Rows from block 5 of the image encoder of a small image captioner, named by matrix and row number. Rows with one number belong to one neuron. Each number is 500 + 25 x the weight over its row's rms, rounded and kept within 0 to 999. All counts start at 0. Numbers have three digits each.
After each neuron's rows are labels from the 100 images, of 14848, where the neuron reaches its largest size: "lies over" is the class under the peak. Only what is clearly more common there than usual is listed. The data: rendered landscapes of hills, water and sky.
# gate: MLP gate (encoder.blocks.5.mlp.gate.weight, 288x96), inputs 0-47
# fc1: MLP up (encoder.blocks.5.mlp.fc1.weight, 288x96), inputs 0-47
# fc2: MLP down (encoder.blocks.5.mlp.fc2.weight, 96x288, transposed), outputs 0-47

gate.102:522479503485481502520495510465473497529434483514503526504431482496503504507500495476513502446495500486495488479516426540494460491452481487512500
fc1.102:502494503490501496515554502492501504492501508539494486505504532500494574531562521513546479538461490512477516501475526452517549503542529500500511
fc2.102:501521504491511495524490495482560522497555492453481492499514499512470552458514494518471529541497493493500482516480562479471495492537512501507519
lies over: steep ground

gate.269:516526515499566516468494460497520504457493499494491496498507511476483504454493491538466512500539519515503492499500495510524525498500531515507451
fc1.269:485545550534507500486488497503529480492447511469505541519498523497461486487435509505501505541517541496499469493501479526521494498508444470503436
fc2.269:491464536507461490559521500494500499537532507500507474500509450501489496542575474512501494555487501502484495500514536500501499545503494501539530
lies over: water

gate.124:499492479506487451496507496469495499489493511498514484475508462489488492513487499511500506488469548434579464530472525498497502498451501522509490
fc1.124:498496504500449491495475494500496480477547474496441484499462481488445527496535454487501521502554519469519451501537530498507488513492505530521471
fc2.124:515496487519544498507498506507512510500500554500550608490501496501510472481473500499504406500487494536485516508495470525495527480536501495447464
lies over: sky

gate.195:536451498540500492473525472453532516514475521498496500482498473519522500532567507484528516519496491501492505501496466518493508503433510468464524
fc1.195:504494504500466452472476501474477490493452448500480444520495519448504501503506500514476551476501496500492508439519501501492480510481514517541504
fc2.195:497481501499498628505478532515499498515477472487505508500439481481499502504510500487585501495470516510500518497501496498498499514503477475497540
lies over: sky

gate.254:491516496521518509431434485507503528473505503514487517497494513542451490496436497500500480494536483491535478516490466546454492481499500522476491
fc1.254:483490545475547512504539497498460499468523520548467508466498521496518508520513511444502451500542521509491514482536486548503558492486503520487484
fc2.254:499509478477535494419471506499457490434474499549516534454490530501501500522482496488504453488551500515503497497504442538504500457491504502451476
lies over: water

gate.73:551505500550472485490487485496542501501500547458475527499498482499501500484499444511504525524497501513490495494501490499481519486493431492470515
fc1.73:463494509491447542520499526500485496506504484508504490520475547495452544479500518397493495494499502493510490548441533460513502495547494515548502
fc2.73:502487500501499573504453557500500500510498499500596502500455499496500502509511504477514444482489500502498511500499492500500500502508482493500512
lies over: sky

gate.198:509500478493494500501503499500514499500504473501496497516490464494448493461501539506491494514504488422484449518500565505508506484501506485505515
fc1.198:511494489499534595500481552494498518488471523519525518498500500515503500506511507500520492504459505546492500502471461493448491500459551479492501
fc2.198:452501500497500496504447531484483500473528491500472500499503523505499508499500433512500500496501509420503476500499507503524504497500525536500499
lies over: steep ground

gate.23:497516488488500495508527500501496500500500520528498495460551480501500492516500503494498480455531447499488500494501500500501498478511520501500498
fc1.23:495501499483465484476509479500499501511501490493475522456501476501498472501483500502411438498500500493500500499500501500500507504501502497502535
fc2.23:671531500498500500500500500500500500500500500500502497500500500500501480471494500499500509500500500500500500500500500500499500502498501498500500
lies over: steep ground

gate.234:500444486502503570508518497507509526517503462486509503495518509499499537481500489421508479482527484508482521503472497503399493504516497505515504
fc1.234:493503500499499539510502500540481507524495496491501504479507477501503499508489495479484492434496494506519567508494494497490476504530490476532506
fc2.234:453455495539499500493499543492464486500521501503517499500494500503532497526496378546498508499504492501509500497500493498500500527470509521517501
lies over: steep ground

gate.50:465532516472546511500462472508530481473498498491472521490493485546465492456477499498500490508514500474527445490492501497481516484475514500466500
fc1.50:479493511539482495515499511498492461519485485476479475508495525503501473458487502525500559481489506490533512507525482485531497537454497510505504
fc2.50:470474496523502521544452516448475486490509468518490483522506526521463496500521444528498539492488482489491494494503512491520480535495557545522540
lies over: water

gate.122:498487500549511504502498530494484483500469502550504530515494497513507517506520501492500496503481434492520464455498496449498468466514502509486528
fc1.122:487479492499476497508572505499507558507523511532529500485500482506520501503523501493505492538477494477500542508481499482499511507497506494501519
fc2.122:497498501499494496527603506465505507516570516512526456502504500492493503501504513560495467520467500463463493512519556498500500506574499486507503
lies over: gentle ground

gate.114:532529482503493494522494489508503483496511485441477522494493460492524497480521433549501515495466467556504537476542508502468551502489500508470485
fc1.114:499492507516478524524458496499513508489449437498543503519469504516460513498487499475532503446500502479501495564486505534500486486517522489520509
fc2.114:523513507506498462500502432505529500530512532466436530500500499506489427483522476514476520531489494559470514486504540514529575500501491539501453
lies over: sky

gate.261:530533493506512486480488499442505480521499489498475544492487520510481498507495458515524494495520492503477509534508521500499508465476516498425484
fc1.261:535478532497489504520596499500488483485527506603516493498507505497505527498555501483471496524519512499510498491505497463500499511491488508502498
fc2.261:512472504504497500582545478506526508550516518482512528500501442499507499499530497507508473504440519541499491522488535497489517496525428487499524
lies over: gentle ground; water

gate.21:499518451521511487465417485501504499491519516506526503527530524515481477494463502505498502502489498520489496529502513479479487495504539565501527
fc1.21:498496497426473494502497506511439498493447495531500519522495510488501493515537499498497480426499500480512551491520477505552522451492496522503501
fc2.21:480485451472501490482500507502480379491498473532512500500451519488501487527502500480499487494508500498500500483519487499530498466488501502498502
lies over: water

gate.174:546469485501502473475540486500492511505504501548501499488507501513501500534585499487522429491530513500488502482514499504517520500494500525479452
fc1.174:499469476538500465512556487492491545496510492492499482501527528502476500470508510545500448491498482433491495488506491544490497516536503512501469
fc2.174:519506491539500502484465541493525500501502495500526500499499514487466520499487492496500571501501502518502499500500510370491485492500499491584500
lies over: gentle ground

gate.232:494506500509490503481499503519514499511492444481496498509500501474510561493469494504502503500493502502498522498500500487500487543533501455540504
fc1.232:500500593455524524498493466581499518498519498500445502504500480497498468497490535483495503519509503523473508508513500506500504465500512480495444
fc2.232:374379501497498500503500521498492500501506497504499497500500500500488502534506496500500499500499500500500500500500502500500500507502500500511525
lies over: steep ground

gate.40:518536502506513537500500494548528471488538494481502512471490493500496488462491497486520522482540501563489511497526500535509484507500521497472495
fc1.40:488525504520535516468464510516469460478489483500531475526509535454491503477475483513500504497547562496503497498548489496499497505495502497513506
fc2.40:553500510499485498543516467504513498529499543471469510500519475496469421503527510485508504517500506552472521500501557500506536499535470501501494
lies over: water

gate.74:501537529521521495464492500499566500499500500496489450533500565503467501480397456503500511469500500431525444500500500473512499504499500436500500
fc1.74:500500500429500505499498503500498500480473500500513507500478456500499478501500500500517504500500500502500510500503500499470500474501483367494480
fc2.74:506612500498500503499463500500500500499464497500473500500498501500476501468500500495500545499502500500501500500588497500500500499494501500500500
lies over: water

gate.137:499442488437502468452501492498497509482505540520504470482472500498504504590513531453503476509502492479504503477483500496500506483469491435466463
fc1.137:502498457499499497503530491511503537520494507504547502490501462510506493507574530506500455512459482497501532500490499501500533503518533481497500
fc2.137:496436500455497497559535471500503503506507547500481490500512465511485481587519502509499512515494500482498501501500572497498519507504498500508534
lies over: gentle ground

gate.29:474520514504530496500498498497433504448505518538488495506507520504547491497486483500485548527592490523482463496498487499503456499502505542517485
fc1.29:510519500534514554506507505504502499502495523486509535530515504498509498482480510490501506547499486504414552498480502470484514527541512500501509
fc2.29:548499500538521514518540482517543518552501526496518522499519485500488472486495501498500496538483500527448497504485509501488513528530497500498495
lies over: water

gate.168:474523508557523555494514491504542512463494501476502491496495503525497488456484485523488489479476502498481507575481506504498496505517545494489495
fc1.168:477518501543482485506520501493497526516505481532523494488507500512504504511548481519499471500491475498476520490500506489506502473529500548503501
fc2.168:483410500449476512507501508499473499503493494558504465503494494502494504601558493487507503497496500498496507491505500487505494496453478503516527
lies over: steep ground

gate.59:532572484484551500507499500519522500498500501488500500562517472498538500494513500500472490514545500503424542465500440551501483500529515500501503
fc1.59:568500498452482493497477500487500455500501495500466537500557469491500459473500499500506451481500516497499500460500496500500501454500486501499461
fc2.59:440472499524500493500566465500500500505508542500501500500582500502497486516495500501474499501500500500490500500500521500499500509500499500516515
lies over: steep ground; water

gate.15:489471500507510521504469477506498497476487514495490509500467497486513444505496490496515486528507536528491502499458452552498517508484521523467476
fc1.15:477499499516505503499470499495514500500496501462474486550521486536450466494468500558496515496482500504502510504499497508519504482523497494467474
fc2.15:510507503397505478499541499506484500484495499515502465499502491491519521559516501505480484488500501474518493499500479498488489494484500472499509
lies over: water

gate.182:504529495519501442475524473504508514499508528472478504497512489533538497500507474520506502492502438485512512505479558492522517477497509536497493
fc1.182:502462503509475495494538512505434488493518430516517486501499526464550519500518500491517495501535502499532495493517494504538510532475468482492494
fc2.182:473476496540520506503516503500487550508481506508500509500559519608485499504485506500501485496495484499499503502492447503499488592491523499495502
lies over: steep ground; water

gate.134:470484497479446499535499500500504504515494466496474477500453454503468475492532508499500534487426508440530498501501530521510499514497498496495489
fc1.134:521495536412495474503501421501498514468497517502499509514500497487497425510489470491507499485501508500516498498511493500563502441471500545488471
fc2.134:517491500489511520551486504500503499501480488500470494500501494500432461455572538442500499504487504541500521499496519489529489460525500501473509
lies over: steep ground

gate.245:526520496488501490491509426497501522483502501502502503518499500501499447482513499508506488457504500478493499502509561518575500433522500500494457
fc1.245:549566483489500492500528482514503503496502499500503536501580500498455483458491501512459493476558500511483502502500543506510499480559501515500492
fc2.245:496486499399501478498501499499500500500479509500504503500493483501500494497516538402497479507501500492509499500502519501549517386496491502499489
lies over: steep ground

gate.85:503514513511501479502519498533523514462517501507501501472545500474501527420497507505470493560521506465522446504468531486475503499493519523507469
fc1.85:484513499506500501491500505494511484507462480476467465485487532486491439507485481468500501471504495554470570497516488516491475503518499499494501
fc2.85:504545502510493501450440510501501499499497444496507499499497511494445497499483500455497567500501500544503500492503498491503478505486510501512498
lies over: water

gate.200:495495482504538481489511527505528499504512510411503508497501474496482412410494460500465504496502496510516500500489509500501501499499502515501481
fc1.200:491500496487501502537486504500604521499504499486541507554499502507499495463477508500499437426492496496539491511489496511464493502533503508491557
fc2.200:498358500477495534513477507499500500505501498500516495500503494500478500539552499496526537500497500502499500500500526496496499502502497500503552
lies over: water

gate.60:499518500452485486494526501527519496501496518477499510493450488506525523515500512497545492500499498473532504502491497528512519503484419430461502
fc1.60:526502508480488497540495506547515485551491505408506501499502488490525517466501466492519544489501481543525552497500461495500514506486461470492510
fc2.60:515501525524491476473495478484520501498531517495568509507482499438543508495478457543491500535531509478500492522499511512492507456491474501508492
lies over: gentle ground

gate.132:500450500470518545497501511500506475543433487492543497494491517496501454506522573474528500500447500540504542501540500529525501486491500489470505
fc1.132:496505490540499512496501490582481482495490481470500486498472491493512493519481565475500513478511539528534504500534500497495503506479504504507498
fc2.132:471458481570493512492423573498500489525505489500571501500468509497477548502475484499500521508505503494510501500500487473441460533492501497502550
lies over: gentle ground

gate.31:520524487514548499479468455505547491475497483429485500476499505498501488496456500465507512500539518500533501539498496500497514479464512520480472
fc1.31:506455472494500538511489463505568499492529492492501491494496472506507472506494533475469544500506476517520491510473506516482500520449537507499498
fc2.31:495396502534504501582513498501510500504533505498497512508541501535449500495498500499501498510489503497493490511500542507499504556505498511494569
lies over: gentle ground; water

gate.25:496481496567510526505511495509507503506511570480560512555468467511498443499480491499503498500523514496464539502507501488500514473500445487482477
fc1.25:465511494484498471505507516476472495495500501515454466494503500491511513500500522520421476508498507453480423511497501501511520501513502510515497
fc2.25:542486462449505506495514536502501496518468485520523462499497498500473495535515547464500508498502500536507528467513502490499502494484500440499527
lies over: snow; steep ground

gate.256:513456499500514528503500498524494499500449501519495500483500517495531492503508483459500499511514500543551566501500500507542498483394500582486496
fc1.256:455500500525497507500481500525500498501500497478483482425535500500495500500488554489496523505501500500507490500500500498481498555485505490500501
fc2.256:517543500344500497499503500500500500500499500500351499500500500500503458466502500504498501500500500500499500500500502499550500449499501500501500
lies over: gentle ground

gate.112:501511413512514501497493484543529495497491507450507500487496500515515472510500511502535497481488498505495517529520515555497501503462511500486479
fc1.112:438507500483500509519496538499437465503508474500532476501480474505505500475487492535485494473495510468551505489553511510501467512530509472521517
fc2.112:506592545501503514434484509512494496490500491496500527499459512481523470455418473499500500496542500506504494496500478502501491454499491486484465
lies over: water

gate.118:424511500499499499498500505499495499501495472472520500502496605499512500500492498461500500420500500505563554499460472500501538491502495500501501
fc1.118:505499500618541516481498499500537499494502500500548504500500509499499498499490501496545537503520500529503508500500452499488500501475500500505500
fc2.118:501504500369500498499500497500500500499500500500307500500500500500501500500500501500500505500500500499500499500500549500500501500500500500500497
lies over: water

gate.220:507529499518539506551519477501526501469523536475512503483499501502477466491515486506520505493466514502488521505500531500510531534506514521482474
fc1.220:492459461512486486481503501508452535535491506509521475527499494478483511504479510568454418499489473480484503476510442543453490505531513491548506
fc2.220:507497499429490487457536505498466487475481500538518497497500485500555561552482513499470494510498496505504501500490488487494514489466498465499507
lies over: steep ground

gate.170:473558500500501499500587499500500566500500480500500495500517500500500491494486509500500496500500500490500500500500500486500500456500500477560506
fc1.170:500500515607500501500500453462500500500424501500518500513500500500500481481449462589500530467500479445468500500500500499501468500500499500500510
fc2.170:613522500450501499499501500500500500500500500500501500500500500500501500497495500501500500500500500500500500500500499500500500320500500499500498
lies over: steep ground

gate.11:500497523489496499498512499522498481490514464501517499499500517498493572502501531487485474532552501503499394518459513499503525469498478502494492
fc1.11:559500485487500566498496506479494450463507488505506530488462496463513485484510500510512498497490500515433503500497497498485517485518520450493525
fc2.11:467517501489505515495468458504505499452504500488343500497501507504522488474474501475500542500526511503512477500500519510501504497489543537499475
lies over: gentle ground

gate.100:500512514423538449500501451512499495494520501504489548485528505500488499501557508511470478532502505514507473499494493487511523448501465491473509
fc1.100:529526483524495470499494508451500502534495507502554514529493507495508504448497427544520526495503481503502508489508500483508488445494486511498534
fc2.100:499493498457503483505516478500500500501530503516410500473544489571489500510532496507487483537500506523501488501500504503499516520498500497476500
lies over: water

gate.126:493506498572549495504508500498489535532450523504503506547500528541506478485507525499532500483517498502466551488500484504525488525498492407495492
fc1.126:488492512483533503493516497492489506529444512521484512527500505542498471473491524500510449430518472487464551493509498530540507487544495496500490
fc2.126:463498500483501497516523501500500500499526492500493493501515501507475499493500500592493401502499500485483500500500545500503502497560493502500499
lies over: water

gate.84:515515531528501490497480485504500540513478507499498497531546558504455494457470503524538503494546496524471488490524498533518463515525481497498475
fc1.84:452497495455493492507479507500490489501505492485494488472494497494502533521503510521473530519509518484577464505507493503497513507410515500507508
fc2.84:461449517500494543511494539500481500495506502510499498501526500498500500555509452503500517507499501492496500500495505477500484524502497502514551
lies over: water

gate.280:482492494511495510501474578451460466529503487533508516505502515484493542505548480499499490497463502497472531490513501472482516524514506500500559
fc1.280:486521494544501496478482507505505443470491514497471531478484515493530494441445482503498517490513487539547457502503498471500505498468500480455467
fc2.280:500454566484500478567540498500506498500501500513494460502512462488489501516553500503474474515486499513444504488534556488511499483537476509504498
lies over: gentle ground

gate.119:509511506499510486514456495508484504453501539518485530517494510523504498501492485508513509497500488506491497481506468506519492456478493521472500
fc1.119:535530499500491500501517505498500515502521500496477472487517500458499553489508498492476506522564504492513440565473547467480497528497494491505510
fc2.119:503507518497455501507515460493517509480509466507447478487523496499501553523500498511498504534515501470507408542484500502478480511494501497512500
lies over: water

gate.66:495447520516487480498495499482500495518446497502515498507494507496490468493499517472502533481501494457547511500524497543513466497492485495484494
fc1.66:530476489536531502506500469495505504500498531518525510507495497514468469494505503506506519513500447501419487476460477453491493425500502511471516
fc2.66:486451504564501545498475513500500495503492475498544503511467502464494454497501483495513512502487501530499550492500482503502493502503493498500510
lies over: gentle ground

gate.205:432500490513486459494463538516516537497521500481525486502498523500501508509492524525484501502493504435525502507501511500483502500511483498536502
fc1.205:501517498467501468515482569500500500512545503474486441506499483500500506458423498535438488483496483467498490514500522498510500495517484500533502
fc2.205:414477500511500513488486515502497499523490499489512499500500501500506453552496499469519530503502509497500570482500460501479500575483503475501540
lies over: sky

gate.236:458451477534505472490546478505519510544516523525495475475473505523506488514496496492488478493502475518456512534512530505523501568527508504517469
fc1.236:492509492512509501466502490504506491547558506492430524501501511557470500477482479500510514470496500498489541500502499505554500545526504479482498
fc2.236:518503490514500501500496537500501503536500505500548521500501502500458485488495500502501494484469495512417537500497497478476500499582488486500527
lies over: steep ground

gate.252:520550486493480426497511479555500505495546501476477470490550498499497523522500479547460522542528497546512476505469497478489489499494506491517538
fc1.252:519471528491521510482501493502469486527505496531487518496514490510542502561571480491532515491466456558502558455523492500514501517465470467492501
fc2.252:518535496519520437503500466483506508490525556500498532496519514509499482453487440568476459513500499501487494517499503544508537494512511521445471
lies over: sky

gate.67:511478499463499502489564511509497494461502500535500479477495458480511509539503547499478477582513545511506482501471508500487546481489500461532526
fc1.67:475477494500469503535511509516502501503503500485496448483495484552512494551514500474523533465480504487540512497506499500531498595495510493500502
fc2.67:485506477498503477516515490497484506480501499502398499491551503546508499501501509506500456492513478447516486501508496529511492528495539529485497
lies over: gentle ground

gate.10:508530487502498514519538500503548497511500498452503448496504513499543476454512503536501496482474499492481520521503565516504500517544533524504503
fc1.10:503497539492507512498497477502479498472474534527505518521495517546446438537499513490503493520539510497484497504460501569507491410498487500486444
fc2.10:633607500510502500499456499494500500498447503498474540500497504500503492490507500481508502489501500538501554500500471504499500499499506501438492
lies over: steep ground

gate.150:502500500500500500500519500500500500500500500435522455500412500500459500500492500500500500500500500470500500500510500500575500500502500500500500
fc1.150:500500500536504553500424500500503500500469508500499505500500534500500500494500490500500548500500500514482500500500500568500500500500500500500500
fc2.150:500397500501500501500500500500500500500500500500502500500520500500499500557493500500501499500500500500500500500500500500500500502501500500500500
lies over: steep ground

gate.284:516578511501536531493430498500486486469471491503511526516515520495487467478529500500515539528562495519442519469515480529503498491507503507497485
fc1.284:439505523501527502468505494496489505501499496519477506520500518552444453501479500526491470469500482463485500498527490574502497510507523477482486
fc2.284:469475484513509466507526547489453499499508504535488503504536526561462500498490479555477466500492500497489491499501505497515503540505499515499505
lies over: water

gate.228:578509524512501521492452456498487501489458499505513503505558499514485426500486498463546513494503499529494496511466503514505478475497493502471523
fc1.228:464535477490524505450492535516499452469501485485473500445537516504501484501486489496506509475501506569505530492549469506497500533491516494459512
fc2.228:485545500512502483404500495500502500484499539499412489500516577503475469493456512501500501501510500438498499501500514501527523533485510518499456
lies over: water

gate.187:512499457451501516547480503507491474500494489481501513484493489499518510491542507518557491443469500556567519498502494506518520486478504519442497
fc1.187:484519504449494487498485500500502462569489446380499442500499500498496506513470473438500511478500506560517525496506500501503508504495508499505500
fc2.187:501387500484503501571519499501500500501499502501500502500501492500576505500546438542499434502491500529499504500500516506501504454510473500479500
lies over: water

gate.71:502498505485513475516565509518506501474519498506472501429525527498501574470474497516497450515506519484522483513486515486515546517507501499469471
fc1.71:500475495566498492471479490546531501522501493489494500522485482498454438499468500526455501489505477509500498531520528522506491501574498502501448
fc2.71:500504501578500486513500489442506500501500526499502500500500501498499474436502449514500560501504499487500500500501496500549501496500531519500453
lies over: gentle ground; water

gate.9:494501500536480481493502507501493496487517435499528503505508536504486485485497447520508517476505462465522501501533527497537473524511495534496502
fc1.9:495471502450506500498506527501482496463500475526491486489511453441488557533511553483497449512494516505499494511497484509477484536522501477502534
fc2.9:498501498521499493527485473504532494525505501472513485533480493471534491451502481506508537492491499504510502496518503505503484483499498523503504
lies over: water

gate.110:492551500515512493509473494500483537459530502501428511508504515538498449411482510513515492490500497483476500495510498517515481486514545527499486
fc1.110:467494472504520485493499510502456503507493513505515505493505534544517520502498496549500451462503494565475530479533421541505520503472514496496487
fc2.110:571515508459477500558505500488492500471513490500503459501501454481503510512538464510498524480500498496495500493500519484498478471503509512524527
lies over: water

gate.237:500500500504500484496495468495536546489494518500498471475500500502501500505499499500441552510500500522500454472500492498500496610478503501500494
fc1.237:500506500499528499502498499517505500500500499401500494500519500521496499496491572501500504498500528500575494500500578500512473500526500500508499
fc2.237:500511500507500503495496527500500500500499404500500503500496500500501501508495500475501660500501500501500500500500490493500500541412501500499500
lies over: sky

gate.255:529521505542478506507480495563551513510496481473501493537502501499491494429489536511496522511543497502500458489495513491457448535504506500508522
fc1.255:528527509468528509484495500544500450482463500470429476505491520491514500500496507488496508503558489526492532494510490510538518474509469506489496
fc2.255:448472504516510484506566496549503502539501559499520514500511511529498467493488538538498407504470495472474503514499506533520516508546453492469482
lies over: sky

gate.34:517519512547506465491499488500519485512497507468499508501513508514480439452424487522528484485497464496501477499508474517482525497504490507442465
fc1.34:503527500495507517472457499490504479454543494471464515479498499484498490494489468505521541525525561491493488516522480504498511531429568514525498
fc2.34:498358500504499500507503499500500500505503502501523547509491499499498500504507500506500482502500500500485500500500503500500501500502449500508503
lies over: water